A small image classifier, trained from scratch.
Training: 23900 steps, batches of 512.
Data: trained on small renderings of single solids in any pose, 197500 training examples, 62.0 epochs.
Rows from block 4, named by matrix and row number. Rows with one number belong to one channel. Each number is 500 + 25 x the weight over its row's rms, rounded and kept within 0 to 999. All counts start at 0. Numbers have three digits each. After the name is the row's rms in percent of the matrix's.
# convs0: first 3x3 conv, stride 2 (model.blocks.4.convs.0.weight, 160x80x3x3), inputs 48-55, a 3x3 kernel for each
# convs1: second 3x3 conv (model.blocks.4.convs.1.weight, 160x160x3x3, transposed), outputs 48-55, a 3x3 kernel for each
convs0.14 112:473520493516459459494489503505524464530500470496476489465491479482483490463469531514500502527536501484528500477481510465455514502488526507471488481524447482485494478515517485539496470539511497478501515489532535535516
convs1.14 108:460507497555522495510484500503542496463539510456479486509456476543466496476518516478484495494530492478495530538568500506487534468476496447505490497507519506493499524496515478559532519467475455486502512438520480496500
convs0.15 107:501471487475515491496518491485517490518497465465441492510459534478495527503515477509470480530508521494518510504483529461541498469499529526499543519439533494525521528540479510501475507474531502484487489501533470482528
convs1.15 102:488500477472509494482526512466508462485430514492501474518494489455517466544511467491533525481490526494495456508474534525460541524473481468528532490469536531509482526490478518476518517454519505523485480496485530484515
convs0.16 101:542545513486479494495498481505505450495491512511492487507504499511466529509534538483477513491487490480491538503506506505487516490506526522516542480473531440493527507545500474462472481504469537519516517518526503521512
convs1.16 100:521555543513468504510455506517510497511463517489465524499492509469457498471471523463519531519523540501500504522504531481492487539467464489496479511530515538526515523486499447485505511529461495522449501514506518490497
convs0.17 096:473488540494506456498473450502515502497538498487515520508484498495466519490496506505482487516478477500498520475474485472480486502458507526495530468515531454492520497495515509499501498505507474535524499486520447496525
convs1.17 098:479509504458483467505509532532451548499500489489459459491529516518486491485509476553473479462545499494504511514499520467513520489506503530497466510498500443449496473530508481500507525540477493499543525545521480554494
convs0.18 101:479483503476508507468491481458423478485484513508532445489507503510512528552519500512504496462531521465510529510536499475491519505491485502436465497475487479494512519474494508505556489474505484500487482510488494459482
convs1.18 106:506511531486507516545491458505555522529594520483472492552555509503498529492511496498529509486517470513520507550510489533497500516462466473501514497515503519482496556577508520547517489497513502437466479505482530485531
convs0.19 107:500511510492486492478487483519481529450503529508519491482530496492490486520465471537522501527530513520540495483505522500512474509515524468514514547548521550549548496477481541497475501490515554533501458503526470499478
convs1.19 108:523533497510520524483504466510522499529531492492484488514501487530484452533475467464506477500489480547511484469484481434477501463498518493507515468437498473488520536505482546507480485527524488515491551467496477464463
convs0.20 094:501495484518495518533522479500523499495515477515493463465535521502524506529472465501480491489476492469485488458513518475516483487473487499523470472481496499472514503491486525532490500493485480467482473525467485507487
convs1.20 100:538548525514484459510524504484503575488518528479518532496524512515462499475504493499504470498472476524471551490470496484509518514517505473515463505513518514488479515488477526513512510489522513506534530480513539518482
convs0.21 099:469498532499528488500519503505513529518472487493478455473506465500496480490474503486492476468457507469511506500506475529489462541562540525529517521502493481480470523496505528521506497487506469534523508495526497540506
convs1.21 101:482464462514468467509538504508538452476483459509487504495516521485504535517434478497457473487495488531536474501529536472506511459493532520504472515489499529467504469515505525546480477503479495502514496503530468508499
convs0.22 095:505513503558532505560532513473516495463484501434422465481520531506502526515503506485510558492486528472487502495519491499475498512531516513515509538501511535506489513496513492481484534495524499505498452485450518508458
convs1.22 098:521504513490480494516522491478484533480492488462525537511491487466502537509523528534527534517480480510476518524533540531560550487514536507490527548499486470515478496427491548489518485516487452471528483529495454485502
convs0.23 103:496506508495508514510477509500480480510496472511496498491525479519493474482498527529471480509512466507484497505500491523514491517572492477507556475465508480476495522513547496489484510493497450461462556506495530564540
convs1.23 098:503541538497470512465468509543489475490487490514508484467511497478501476469501483509484498503479503513549503479515493464463525473501495492490471469514503484517506512527516458510527559500460496474540521504468457502497
convs0.24 102:509512511519488505484519509515488478530506469504487480529502524487484504444461514505470507483496535480463491467490503498480521494499498539524512501487495481483479546500487515487518538500487497512498486470456491467459
convs1.24 104:485494463516519519519527524492448520498505533518525470512475484457513506476490513517550475460455486490502511500498497483462446490494468505528508447479485503460514504536495515529472521479514497477521518532535500525521
convs0.25 098:472477493503482490451481501469498503448489530481487505531509502583517498528493523494464473472506443502489467531509498505523523474509525519499473471472482491476536503467487517495487496511488508549552480523511446491526
convs1.25 100:469475522525529485532513463479491500476500471499472506512495474524507503504491511498521490511509461545569544536517526529531471536469498533470503478483458533483529525484489524483510491485482528460469520488475503479462
convs0.26 099:468455503470494469446462515505522506515507464514482489454524509518486534504492523497510518541499528513483505494477481530500449528512504475478514483475514509493485488477482493531502461499502513505465505471497501541546
convs1.26 094:475493537472500481502465448532509539531481538456513550478530497509471483473519563478534485469548532524500530511476504512508530504497530492496494491471511520499529485489533470507524489509490487495485499438500441497525
convs0.27 091:524515527486524543456491500525469498536491442448470438442489500494485511518506536462507499466506504475528535524530513547529536495527519479498470501499468516507502493485509489501512513518478472488518475500539528528530
convs1.27 100:522546473538487510498481479501526517540510456457486481513520530494455461486526492527507514538534515472552508504474465491489500479523554471497489508427454461437431493520496461520542512500543485526530510521505521485529
convs0.28 092:517506494491527459495498510483479515505485500484495504527489527503459523494505498499480483487501485497459496525515518556517486523540534515499525501492485475503459495491461502468500507529527543506497487491511518519518
convs1.28 083:535503558529466528516529541503487484492493507464507494495481493522518516480496457459514523479517455451444517522499501503533527494503530553554507529497534517517510494482466517514476541477487471526481492450496492487481
convs0.29 094:525520532493468553492460488459466490479461477505495529469451477467481483466471499497499469517487505496477473525557496510542506520492526514488502491484543504504512492473526477482496484503506475568547461500527511504489
convs1.29 099:518546526495520492498472506484490487529508452491478505454512465465520482486465455494520497473468500467490530507519483467483493446499510504446460513475509506513483501522501480487528475497539485440474509469520502478481
convs0.30 099:492520513493475514491457518482511533478461564491475537491483509493519470518464462501530578561462576506535510520517500497471512532520489476473469488486535458494515521496501504447502503433463466508529523518519508527522
convs1.30 099:477479468493504519510494528516477508530458467504449467521492515538507533547492471543539478514504523511569503522523498548467515507525529470507531507509537484468466477506513495508521507454509538505481508518497509481481
convs0.31 101:477451470514502519516542564501482516453487507481480475474496482474485509492530529473515484507479504518514522499482500507485505540546597438480532475522532548561530497491514502490490495441487481493494549513486564587547
convs1.31 106:510486537505532458506498518478495520468438526471478533585535515501479525507513488538539519516532509497516485496541511517553512533476463508475481488527499471544513486460495497527524485527491482483477496493485486493488
convs0.32 099:462488471512508483495504498486505490512490484476500480496504463501517490504529536514514534515533460513513483491496521501480514513504509475479490458515473484498498471471496448473490514501509481467477539493481534473470
convs1.32 101:504453492503504509516499498486524508513533502502496502524510439513475459518513474511505516501512495466481540450491486417515503506475486472478502486491480496499480519576522493517590520478511510498507453489529495494488
convs0.33 102:565546487510526453483478467501507475502470486480491500531473474558519527509542516489511514531485519518517513527552547574523516580517492508509519527470463511496475490514555477526514499504496499497490454497524462492498
convs1.33 105:540488512506506498516494480496502484463513485470521486543530438495516498501481528516488460502534455526508542481502502536498506492469546456516515478462521443489491504532522505524528498484546514505529499490523467474514
convs0.34 101:532536505499475534484498504523544509522508522531484506538499507499489514505494519490475522491519502509518517513513506536520511531485501515495483489480489515523505456452480487497491495487499499505508469489512492539505
convs1.34 095:527511517511468522483476510487500450509484473518466521492522523490519514499490493462517548498462513475503460484507455527506483513508488468505481501482477520479478521496505539498479457534474516557467526500501497517523
convs0.35 107:499528520457494527498519530481464504489479491462454526464487513490474494490491497540499449494510479501499477532506524542476509512491468529515536524518489549526485487508525508470489549482491460483506504456528461503509
convs1.35 107:539528433531546534473530523475459486515482512494480505495528520464489516485453534490463493481470449482495511503489508536518482546482517472515494559509499534479471529510497507544468482458495518504527451535519511526473
convs0.36 104:480454476470487504518510509483492474486494530489517542498472488463473501512528525521513532522515527516565544497502495504497482506498505508505575493529541486510491480527550472513591475528582495482482517496480504498494
convs1.36 098:543495525474523453509485521499512533491458522491520480485485471460513513484508511512509532467502521503491453472500482467463500489504489485483512513479501488500471472472486527505502498486528508489517502502510507487502
convs0.37 096:485547501450514511503470480516482531514507461528477485517517497473515479488446528477501512501475508491475494500526495522452544520485477485522517494483542490503545522488497524502475539503498479535550526509571494498580
convs1.37 099:491522547522513518461495511496502489514466471483516504507514532529505470478417482452511483519509493528508499488536550503474442505459460505494523508471508517514509473457443476466486491447485473470491475504484472464507
convs0.38 091:515512517475488512482487501573575505521530503537521502506470465502459483545505508487459485478511483457459501469509534504486491507504477543483515522544528492519514487458484493469488525476466487530554465494520529500533
convs1.38 095:561527482503498498488477487490526548495505537542489499493471503504530498548537470488468466474471458508459478514498496555505520526475528446521552456519523529525508472467519524444508532549513471455492518495484509446524
convs0.39 100:509530505491486493488461480501493546479515504450459474503556542557515539543530507513530528456492553458477508506529524494527513480494487511501459515486515497527532526507479510482490507519513462496478498480484489497464
convs1.39 102:499503484507486500507498522513456519488462511483500517507470485453522523463509482488504515500493441508527480516500506557517566517484472483433487475483499471477496474490507541505488504527468506474530467469498486536499
convs0.40 092:491447476475471468487447447498525525466471483484494489504504480501486496503521493520514489509513513490450471508519551532531537498488496484492492463510484492550507499513502462514516491496523501509499519539493501506509
convs1.40 101:482480520523533530529545503506501502488497512536556553467514537485491549516464512480490497515495517549544556495471510496517520487495527491497460486485504474530466489490535515513544505518507526499508456523471423477531
convs0.41 103:479490498488500533478519484496495509488535470476484484483484457542485473491520488489494504503518502507491499483487486505531468491504502492501520498540509531548463460482468453512545453531582486490533457491500488489505
convs1.41 102:463454456446455483469465497490517495486460485471520456515504489544502485490492464531469469513464436462509519502498517542584515524462516490499489476483503503494488480461464471558481451483488486478467514483496533469509
convs0.42 108:489516494525504493509528521482514512467499474508448442522499522495531509460454478464460489505509490486498500547537526499512533477473551472489499580536528502533521514539533505514565469486500474514539479474483492479502
convs1.42 104:504449462510503490517494500514489463493479503489560558471501523494499494494479514498489494476491475546495506503528528550546589488461514530508527514529525502542520496517507474512515488491521479466488505533485474495500
convs0.43 118:467500499507480479486482470515508494482509521501507485509501475517488498495501455504470493505451470484476486502542508474468489493477530499481520480488488524536459537490474576472432548436431493492499506524490526488519
convs1.43 108:533502458466524478485471499540485513515475506537512508515512482494501462469533489514504464500473493522497460516522493511465510495483527508504489525503492535535479477524450510531485429493472524498476489474556536476529
convs0.44 104:488502513493490494479520527526516497528500456491479479451462498466494519503497491493493448485519480514514491514508498541522496513483453487520470497512537507530497533494497526496446471465476515473499469521505515524533
convs1.44 102:497471525468527533476495507469503465504500529499488502455450492491444486518460490546528500502501538492485518503484481492481504458517518476468446488488482504460478469497543504428544480494472440467506491518486552535541
convs0.45 098:514537503512544573505522553479453490503497445516483477553576537606540553539511515519504509503498527514485518498512522516519561515507489549567534568518521516550516460474498488489509496477504480487502493482493495501515
convs1.45 100:477486474475499512512484526459487504509498496526491479490511491549509520490518518510500509499504541478471511491514534528514503511479445484497495496471550526536531486507521521507556497510481520547506478468502513490480
convs0.46 095:498519489534559543553559525476479490475495498485507513489486509477522504482498455490479507480490525477508490511521552539512484524519501498498492505498526496510521495524525472504523477460483496489498503526477515519476
convs1.46 093:491476500492482510516492494484525489519477557502502519495470497492468513521500467500472519514482488496501515534523498433487520511510464480486508568550505512492541481476496494495518511513460472503483508511492538501488
convs0.47 112:518529473518503481501509519491508478498496522522521524508541490515496499542489489518524495521477537503489496517493515491500481501473484528500487488507508500492505584624650583535661506593637451473504488521518503495495
convs1.47 106:528442434518481429466466528500481455499481514522483493543491458526499472480489480474472461498481487537498448504481478506510484530465491526504526510480467481490502521478465501464499505515468507526499489472494489498486
convs0.48 101:482474518479514490501530478511511563487517539458460483519481448484487519503523529514509499529515537514559528488478479499512496509513500476477494440473488474468493471448494433466480489505473491531532486538506520488474
convs1.48 102:500493456498500530525479542498485482506531512534536452490500546479479548507531515443443554518510519494483547519496484521547505476457481479488486488507470492493488544514462495463467480470465492493528495499523440511526
convs0.49 102:499480501506480478479477479514518494517524513507480486512487469461483515456495507472482514467507485509478496500511472497503480490501501499558477492514535503484482512442457482485488529493471498468499470547499525522531
convs1.49 095:537507501526497505497488453507490483522459489454545491488515490477485480539456448447498512464516493542548501529494507541519524540503457465494519518485482467504459484538491504489536459468486484511478557484509486523551
convs0.50 090:502498514451515473510480480529536487492503500495496496491481457499492482477458479515535524525529497475513480497481490486477448476466501527516522498486492482504491484497520514493483508490488532512480492539529480483501
convs1.50 084:511510466538525492509534496505491526509465519499541529479521496483502494479470503525497477501518548522518494465554526480503527502476515533489508511511527519530478449459511502467507475491490477473527498507487486502536
convs0.51 108:552529487509483483547504493460508496442476546453520481465483489491494495466464483470469491488506496497482493468486506497505522530526517477477506486512490519513481516493502470492486456491541477507496496491491505439488
convs1.51 110:494521489503492509528500517464461487515482511538510511496514457500471523475511491514538513481488501467495426477509496481503483471493529487458474474514498479469492514523495525575565499507502493498472548537474510540481
convs0.52 106:507500485502461466498490498535500518488473507484494495484504497494490504502459527545484503472478460518496494459467478498492485486513517491487477515512484548529506471484463511494444489493465432442473485469505545530506
convs1.52 108:497540494503523482527515502518476479533484519501517467505488524510489494505518485554512509521543497511469511519474501488462467510482487521517484508532494522481508545528522444449460472464496475485490492476474502505495
convs0.53 098:479497484487489478448506463496485510521446513511480492523529471505515488506514477504499534497469524506516512526469470516510448507497492468499489526511494519512531529495552530489515501504465515487482483493510486522529
convs1.53 097:494505481483509478518490474459513486526493539535502466513485501518491471532458512487515489488489480506538539486505506564467461518489488470537485537529536491507500490494516502501483547532512503502484481486487490505509
convs0.54 093:463504500515478501531514495487497519509505513512495467501481531478513499516488490522507503522500543497499504481553525502492543476530529475462445491470481487522452472450477491463441488460495445481490491484511498486533
convs1.54 093:486529536499486497516499527567532490525512536505541506491490499512499525473550509473493479535505493534540501444516489442545508488486527522510519519489509508517504528464513513492509480553495523491505547595499476564512
convs0.55 101:508509511453484482445481485525464541476470544488458475555495463501496491516489483496589548465475543458475462507532518502536532454485496478486492519511495534464484450537508477500509516467538508438532483441528499502492
convs1.55 110:516503495511481472501467516512490504519510492502561536450491484516536536484515554472489511505493488509527548478465479457455489523513478491528542509466508526500461438500477510507522509509513488504499457526467492489475
convs0.56 092:465506489463464492449477531479469508491479482526501485442487514463513501545471494516500490506488482469498473488505531520523497515544540524501549500508533485535496468494491485507485490485492530472471538450481516499488
convs1.56 096:486473485487492514493498489522540481487505441493475510466510498506560490536494493524526472448472496465501515511485513500459490494521493469482497442494479454485501525485496505504489467514508485486524467455504541527509
convs0.57 100:490507518481470492490524474484491487472513515457477476477503477545494513535531482489521507538505512539517506557529524554548516523569515487500478506499473527531522453518629470525585495479480508504500501498509459459503
convs1.57 099:503479476482448480469451506491495544504491493472495485535530507494470502464440499494448521491488472505502503510502516516493481464533508502499505532493499504526494537483484489482491440470487440461517501496451502505484
convs0.58 098:469517494499493534490496505510518493537527502488505468487535513499486525466472538535506523518490489478487472499417523490484538502505548509570509513514555523494527509476465515504451490485505498480514465496463466464495
convs1.58 099:460485470526457539494493508518481522501462481537497496498455507462445500478469489476544503478546519511521508491509486486507498503471512496520491510475501482497476470518521498509478508460492480465470507506507510505486
convs0.59 102:499472489487483513499500532513508497477467480503466470475466517505506498477494502471533546492499512534525482502507492504494463513470477515539497536510539508506492489501475494520470502507512494504485471486539507536507
convs1.59 100:458534513491491515510491518523463460508515506495477508519499477515524468507466481520537463504505470489493489492439482507556511507498491504478476461487486481515515512513521494521474512541480493497501476496501477508501
convs0.60 097:493512505466508544510507523472450478517516498510523511474492513450512519440490514464484469455520496534478506478493483485481491497485504511495496543510498491493500489493472499541463515490510508518557502505518491505520
convs1.60 104:499509471499492480535514475545532496517527493477501591487521493463513497506538491501464477483509500470485436513488535440539490546487457506502491484489477489492463504457508522463541506482500488513532494519543501487518
convs0.61 095:471482540479479501470499518498552557493513538472516498511513482512508560535560573520504514507504486510461476483507530507487506516509506492484490480510526464493488477429528497467496505498505499519552534516512498560536
convs1.61 092:507479506504518474477524535492496495525538469555455471532473474519494526424512453524493471438520503519502503518481473509529483498505488541530480533528522479531487521519465495500504510547471502469526487486493491515499
convs0.62 111:491536504474513509481481524528487502484514490485487468482498498471503546491486476525539525528528524506493503549486465479472475492478513497506496504520592509577595500508523522515515469484479543527501554527473504471461
convs1.62 105:480542569533525512485493484463483478488475541458499528479486498507517525516480453493500462476485490487495480455504504540517505507472498520476510507465484517531498479484505508493491499482495494511513501524464507490473
convs0.63 101:516495508488478468463476513504520488506523538473529519524494501531550499508534508482543488550548496489540526512547508505526544519545517492484525516515463461464499479491482466475502491456486516535529507564532532514529
convs1.63 103:542467487518498534472469460545497512524484517494492498507506486512511492535452494508469515531488490499508464484514528521496482479470489509493472488491506501520498495554542479540530499525467490500505513524478496496541
convs0.64 103:515531505521505502481522515472502545456501541485479498512500518496507523523554480473511518538496527497484513501491486514510521507507487481493520509501505493511494512479517518480507502457469456473471463475539477538560
convs1.64 094:513479510503476492522499537495518493515530451505498507459494487488501479476497518484473527520522511510513461524538507532515464468515489449488540488480500534506463522533506469519512470518458556499461547545517460504520
convs0.65 098:538551515550492535523522530491469555470503519473504484537499507521526541544512502484513535500492510465475509505506492520461467480494505495500519528474455520485504491469501465464468504472504503506486516508524443492519
convs1.65 098:476500508469537509495494496481549500510532535544520485478485503512518567512489603516545469469452456508491482505449481480516447504506512526520494510492506535528494478459529461487510477511498475510485536470472462503504
convs0.66 094:520489482487485504496513549515531505520500492522499482507471479512503497540484444502458496485484487483468497495485499519521512535518483493500548490506527486505545482475483509470484491489490500471464524532496495538518
convs1.66 089:534494535506512530506468500454524530477484531464511485497496492493475489513515473502524477521475467478498471499500487492524469488483490503542489507517475475492467507469461516513491535479527514496454523516499460488529
convs0.67 104:506493485482494461482445468468467499509512498470519495539489499471491491461485482491506511531491472515499494535532502559516508523555539516434486483495487461525527467477433489485484518479461517479539485466498472480488
convs1.67 110:473533478474480478488496509525492509528504493460488513507475462524494546502500532494496470526490465461486472471501480537525474471508549492518480558503480544519486466510533495557474492513510468491483466491498480531488
convs0.68 103:458461514501464516482468484520467508489504499420474490537506483497479503475444458478459517544518460562574516508483482527524504489512535478497501541491506494521520481474490495474468474491494529542536519545520489507502
convs1.68 109:555544538474501542452466496497482515536481521501457470522523533525494558549537498490481487532490431519495492505528553520510515486482511483492489480438469476455470461505454488492481501538462527513513503548524476502527
convs0.69 094:496451477450460482507500486529424477492494480489500497521477488469508502473506489479466524512483456500519506538504491522474466520550527557564500541565546543562558495510521488464506525498464489502526486513504474507510
convs1.69 094:512515493480485454493481420478514491457532475517481451534515519501541473493499475526541508491496481505515485490482476501524494501532471490508487523465460505496513546505472507506525458522477555507497509485455499476476
convs0.70 099:485526492541516499522517487463503531491499505466479465467486484475496465495469504488485514514509486520501507507532535517523560531550509501509475495482461469443442496477516496461501490447494476470465477500531503526551
convs1.70 104:483472436510530520498504533510504509497479464544502494474526517498495542487435498457470489525477480518520508490468505492549520468518536525513510509525506474502508477498523496465550520517507505514514522493518499556473
convs0.71 095:513520480550501522528506540496481478478465483455489505495496512473502522506503467537476501512528487478504507497479507520508476493447460501510460513513507547519503448482524497504484490482492480513504530519516529550542
convs1.71 097:543483450499499448514481530503498477488553495520495487531475514497537520502481494546521554541491509524536502468500512544522499574496481492472498550494456462507527520492455472486480524515468460485508449455477465474487
convs0.72 100:548498539549475537510552535559512497518494502499477477498465458472479470466465477435492502475502508515487516509499494517505516541560535513530500462461507493476502497476479519483484481515512525545537569525493535539509
convs1.72 099:532548529494495543504518437501499482462519499489517501487463508521500510470551512466469537479482508465523508484485487529534533527484540515458512497471518467522502542462529482502511525497485547513515534474464523536505
convs0.73 097:507484487481475474486488502549574494543514550538543528443492503477475487504520507517529511524513517544536523498530489530494545526498543500468478438521528486497535506542510474504489490454460461500470550494499532523499
convs1.73 096:503496520506493504514520520467508534486558524498541503451466540465503520491540473500543522483528505521522499484525531549496497501495498521536521480485455459451484477533529495515507494519539536473513476520500484520483
convs0.74 094:485496488514521475529526489493489491497503454469503499500492481463496476456450480492495499462488500540514483466472529495504491504498494502477498495500496516539480473480504518506540485533529468504432451491493482480497
convs1.74 099:500497455511449477504482475531480509485491492494522531498495491476475489470473485472515490484519527485485511486482539466477519482569492474529482485504472480483526470510539497535497449505512450521533468509541496499494
convs0.75 102:481489459514468474561556519503490480492489469517504493501530551552515521533489491544550475517538490508496494466496528484488505481521536493553500520518479540447444499511485460462461506469516487483465483501501516500507
convs1.75 103:453474483529535557518546513501458521489488487487468517484498478491512496432488486506546503515474508482511529489466521524520520558503452512554504507500550526495516547546529464514467500522486546524478491500492478483468
convs0.76 100:512520517560498546559538501468503497503501447464517497499478474511503479539517518515520514511486558494499536499537536487493524428493494484535568491497533472482517509521485512501532495496509546491463532503492560532530
convs1.76 100:515468496496508481504509492510506491477513535509501522501519561510482519502498506519506485499482540473454510517504511509554515418552501471468499522513519494536547490514471502478496466513467491504485471516467489511479
convs0.77 113:491516483483480475473491473495510527505503480464480478490546485469513499515529502479508515456510487471490471462513500488519487510447511448478493502491474528477489469485497488508550482520541476464447480504491498467492
convs1.77 119:503514496496490494489487438492505509490497482510548509531470482500493499510508567487512498501507471474507470504470507532485493450557483500512507538507495480493495491508487456529507439487500481513553509532501501518485
convs0.78 103:448507549499510525485511555491512536486544523493515518533506495574501497501551534536486507506546472476446462517490512509527536474519505493518535522559551502540545480491521472487512461442467500520508508540536498517532
convs1.78 102:486503527459489479534495514485493465495450491559483479490540494535517511502439500503488490524494494537507484530492515503451443526542483532527514525522497502435528498463530488451549484488536500500502521506506504481512
convs0.79 103:440495489484481516483489496467518491485520545488534543520474477509486478462482476471487501465471533501528506504525526491522482478463497450501520473463505504490510526530502481487546474474513492502497454514484500523528
convs1.79 098:497508557506500473478455524485477437498441453496466485539529519440527491445519504495502457493527497474524477501493494481474466518449496468498482465448487510466475560565470512531527455504501468477509509466523500480487
convs0.80 092:477461499493496472489502554477519535488488530482533515481496548484468552527538504515503453491536491461503521480483533499500512488508491544505491503487493463471510532535499463516526519517485478502516526472473515506447
convs1.80 084:516448518478515460548492551470475482507543462517504522522511488514448507501466491516467515496500506468442531504473501524490540528540544528554500508512512539518497468466487518511494535529498553479494475519550485485465
convs0.81 098:456507461475482526520495540527506505549514511520532509515464443486473489471465479532517566495477543481481482532502539509499501505496489500481496498524458516545467481486533479491477485524497487530531514535546494530521
convs1.81 097:533525536497509483500485476505505532526534519515494507506528499482491457528535503490517512488541507470505527488489504502476519531475484522527535513509521533513497477511525549511521523477517464514502525512526557512526
convs0.82 102:527498482470487508492493488491506528511532514504504526496510482483474505479496528498462471502511461520501487462482497509498499522496491492532501518518522514553526515528510513485493507481503473481541464463519486487492
convs1.82 096:496500498505481473529492516524454477488503542525509503532515484514547501532502520498508494523492517545550470462503502508553518491468513488504505497519504512544521555479493514451499499483532534514488492490490543492484
convs0.83 109:539527485494498495472493496500547531457514541456507505470502496494489521521518529480493550500497505497496517499498514505500492491477515485482499518529508532546499491485491501488486488486517526527515534497466488468460
convs1.83 107:476462565500552573506438470526483509516479470537476489482488511463522541467501537497524521486501505469470474499488512448501518467461474498528492494510505528452450491486505507445476530490521489486511488471525508478487
convs0.84 106:516515517528496516489485499508536494484490484471478451476487543527462477480461488532501514510501493519497517482464471492500557477555548526544515496493514549499494514462482482504473505478487474482511491472491508515521
convs1.84 106:509553498504498471475495494504508528481524468495450520483502537570498506491480496464533498535490486472491511464500511497520493531461504540485520538561506510542489493509474547496489498515490456477513468480511465501493
convs0.85 105:522516539504530533494483508524545519548484532482503503497492463480506493503508510482452523464455471526494511504487507492485510492502490477490529510511479528528493492530518540505530506513459528534559499508540478484500
convs1.85 100:476470478451409468524516495494534488513533490542530480491488466524527518563496487461488491481519474518539480478512509517511492536496497512506476509499510516449464513512503481491515453500537472523532497491500534481531
convs0.86 104:473456480485458484456515470525538560519497504459499490538480498467496532509478523467524516487519501538474459500469481509464446456487500485506481502533544467501531522491520518492510471506505518508524503498520495528519
convs1.86 103:453512520504500516510499478491487496490490501493485471486502481507463452510489481483503488513552522479501549495499492557485468536479498461485482524499475477465501519526528469495535524495481494505464535511479520511534
convs0.87 103:504507498499486529517529526495540511507467477508492454495468460510518531488558552482486506530535530526522522505554539520532559478505513505479474508485518493490524492522496504501457511486490499454493509464468518493480
convs1.87 106:539535541536514496532458508492528481508544429493555497494522541519513537524494509497473484489485505481523522502504475502499464483500493499485504513483439550522491511513504532550526549563508495445507479462534485456512
convs0.88 093:496480527555473490513496486523475503495483485515516479512499526497493526518491464487476506532494507521536492498462468504516450471497486549546494554529514507525522459494485474475505489486482514526526548480533524566528
convs1.88 096:483525489512480482505454462516524505498540490505471505508505507500492525523494541509487455504490498516452492462468455490541439514549502511504467447473523483501505485480530537481486494522476496452465453493506503499495
convs0.89 097:466503547492484533526515487495453498532493495501492486520478480483455478517491436498504535474473526528459481488524505525518446487472498509526488548483505526503514486490508529493507519495496500489484473500470507481514
convs1.89 092:499526500496498540476512509491481479507475502471485465546480504473472529471514513525507528502527491502481504497449516496518518489524479494518499497487499509479521484500485521463542499504522541502522556551451481520438
convs0.90 095:495485508513514524542505489472489486469490527508506528511498501516535502501478490489522556510506570542506520493488504469484470490442490520479484518488490468463536519490527485480523485483497508486476509477491487501477
convs1.90 095:518516533522482493534478477469498518479517487519515463506496483506509532535542528493537489502518519516505475503504517491445503486529503505481478501501522493482489531575458524503468509457472527457516490494491517534483
convs0.91 102:524496508491472510497484505506503502515481485525470470462512519457492526533512495472519483499500542479477500481529545509537496529511505524462490499501530521522484475470511507490559483487507548470473569512467526526514
convs1.91 106:503511503475499520544455503481483528541504484470521455475467484450457519497501483467507508488480484471492499498470514512471475503486530481534510513500479475501513480507504564489524489471455470534503475520502486529496
convs0.92 112:463463509518491497538535476497487500501495496497506487507443493462480498522537516499445462508501496492493475519501452531505518556523507527505527495492483489503475490475519468514533495502510531522528517508522487497507
convs1.92 109:567561525530487505503485531479487475547502465519461522472472456478546488445491439494489533487501502507541476508469472467508493505527498522503508481501500507514511496519511516493549479492515516494495476509518493506489
convs0.93 103:518442491498444499507537523462454497478491450510494497507496472560504461493490470488505505522523494528526520501465428468480451460476519500506510493517506513526527509537527503497525529496486480500506488509503523557518
convs1.93 103:489500541492531506505502553491540512500526435495493524474509485470493484500479459529476499490522509491488489511521499530482482481517492480468456435460492489442456536521495504542500459476482530490524504523454514488495
convs0.94 104:464491492499476555480499500471505469480524507487512486522543518462481486440471473491518480489488491518505481493472477498441468509499487573511507524506492503488502500510505470470512494492474428454459477451495520527518
convs1.94 103:534513527498493525496488451530500479503522510508517483483500520523535536520506486502495513484491509497486531520483486469524496529539472469500509491529520509498522515490498511503504455491555505494491496554535474486500
convs0.95 100:490497532462505533472520514428457455425455428453423447498504475535517503513567553514471476453511508489456498532494481501490512522515542533500495555542496510495514487467492511496490499478514490496522527504509506538521
convs1.95 108:513482487520480489515507546471490482452473449541474457444493512516483483518510519497499500515477490548498501488481519515500523504499477481493503524507507512504523482482521496487485531518487492496514528472516525473488
convs0.96 096:481475530492505464504507498513488486459472513508494491524504515471507492456500523472530543491538511493468473508503487476477483532517493545519499527533517538521524491462495503488473544496473453486493506526519517546541
convs1.96 097:522481494488512468471485531496484485508513539531515510501533480509508496507526482512490511488491489489527538467488473519537528571530485489504518483534527497553507552503497528551503511463509522489475543518508537541472
convs0.97 121:476482498482490519499470485519516528498516495504470491528491536493500501505487481513521502482491488501502502502489491491508486478493515502481495492481528508501522484477520445442486453470526490506492514498467459451454
convs1.97 110:462488488466470511462438461520486508497472466509494504498515476510479487512476453523494478489490495498539499483467529478468512479475481506510505478471495494505513479512482480507462521519494510480512458504513510509490
convs0.98 104:510519470511492520516510499473473496493487490488458455497490516545494544522487497466478508502491502499480469513494490508517490478530504559556482536502499559517471487504457475509479491473492464506521482518540462555522
convs1.98 102:505515492444500499474496504474510524452505502521491528475516469500487473534500490476490533499534519480500493506505512508521475504530515506506528510543488501496487458438523506522494498517467504508484513507467494495473
convs0.99 097:508515561477504514504495500515542552506459526480474473540481519478491476497515473535506493541496517563555517510528510547513492521476528465480509472513502487497488460517548489510539504531515477522494504469469516500472
convs1.99 106:542540510480494508560517505468494463479540512503511502520540520504504472474482442468508488499498476464479443504503521533511491496471512472513499515531528496522517495510455502536470475499517469497474518474528525515514
convs0.100 102:488472536496513505449477503519487453516494516494511500526495493495533516496487507439455516443491491487460470518512518464507516489509484515517521516514529518515530541522498501511511479501501464493475513484518477512494
convs1.100 105:503496510460476505479491490511475433451528537493491486486497504503513529552499502496513520483505539492528498489503507513488509518568524528538485522528511502506499475496502490500474510558514513502467500504453458545473
convs0.101 101:513521490509520529479547565527520546502469501523508514505545518549536511495498511478494478484475460489496486493543500446477538467461515510563504511531559487483528504484484505520499497508532489489509528555524466518541
convs1.101 103:488509518479499525487472516494455489485498479507498488475507505484471528514472460478471477500518514461476518537497488545520506499474512511478468516532507463476518510511509496502561467471501489478473487515539453511468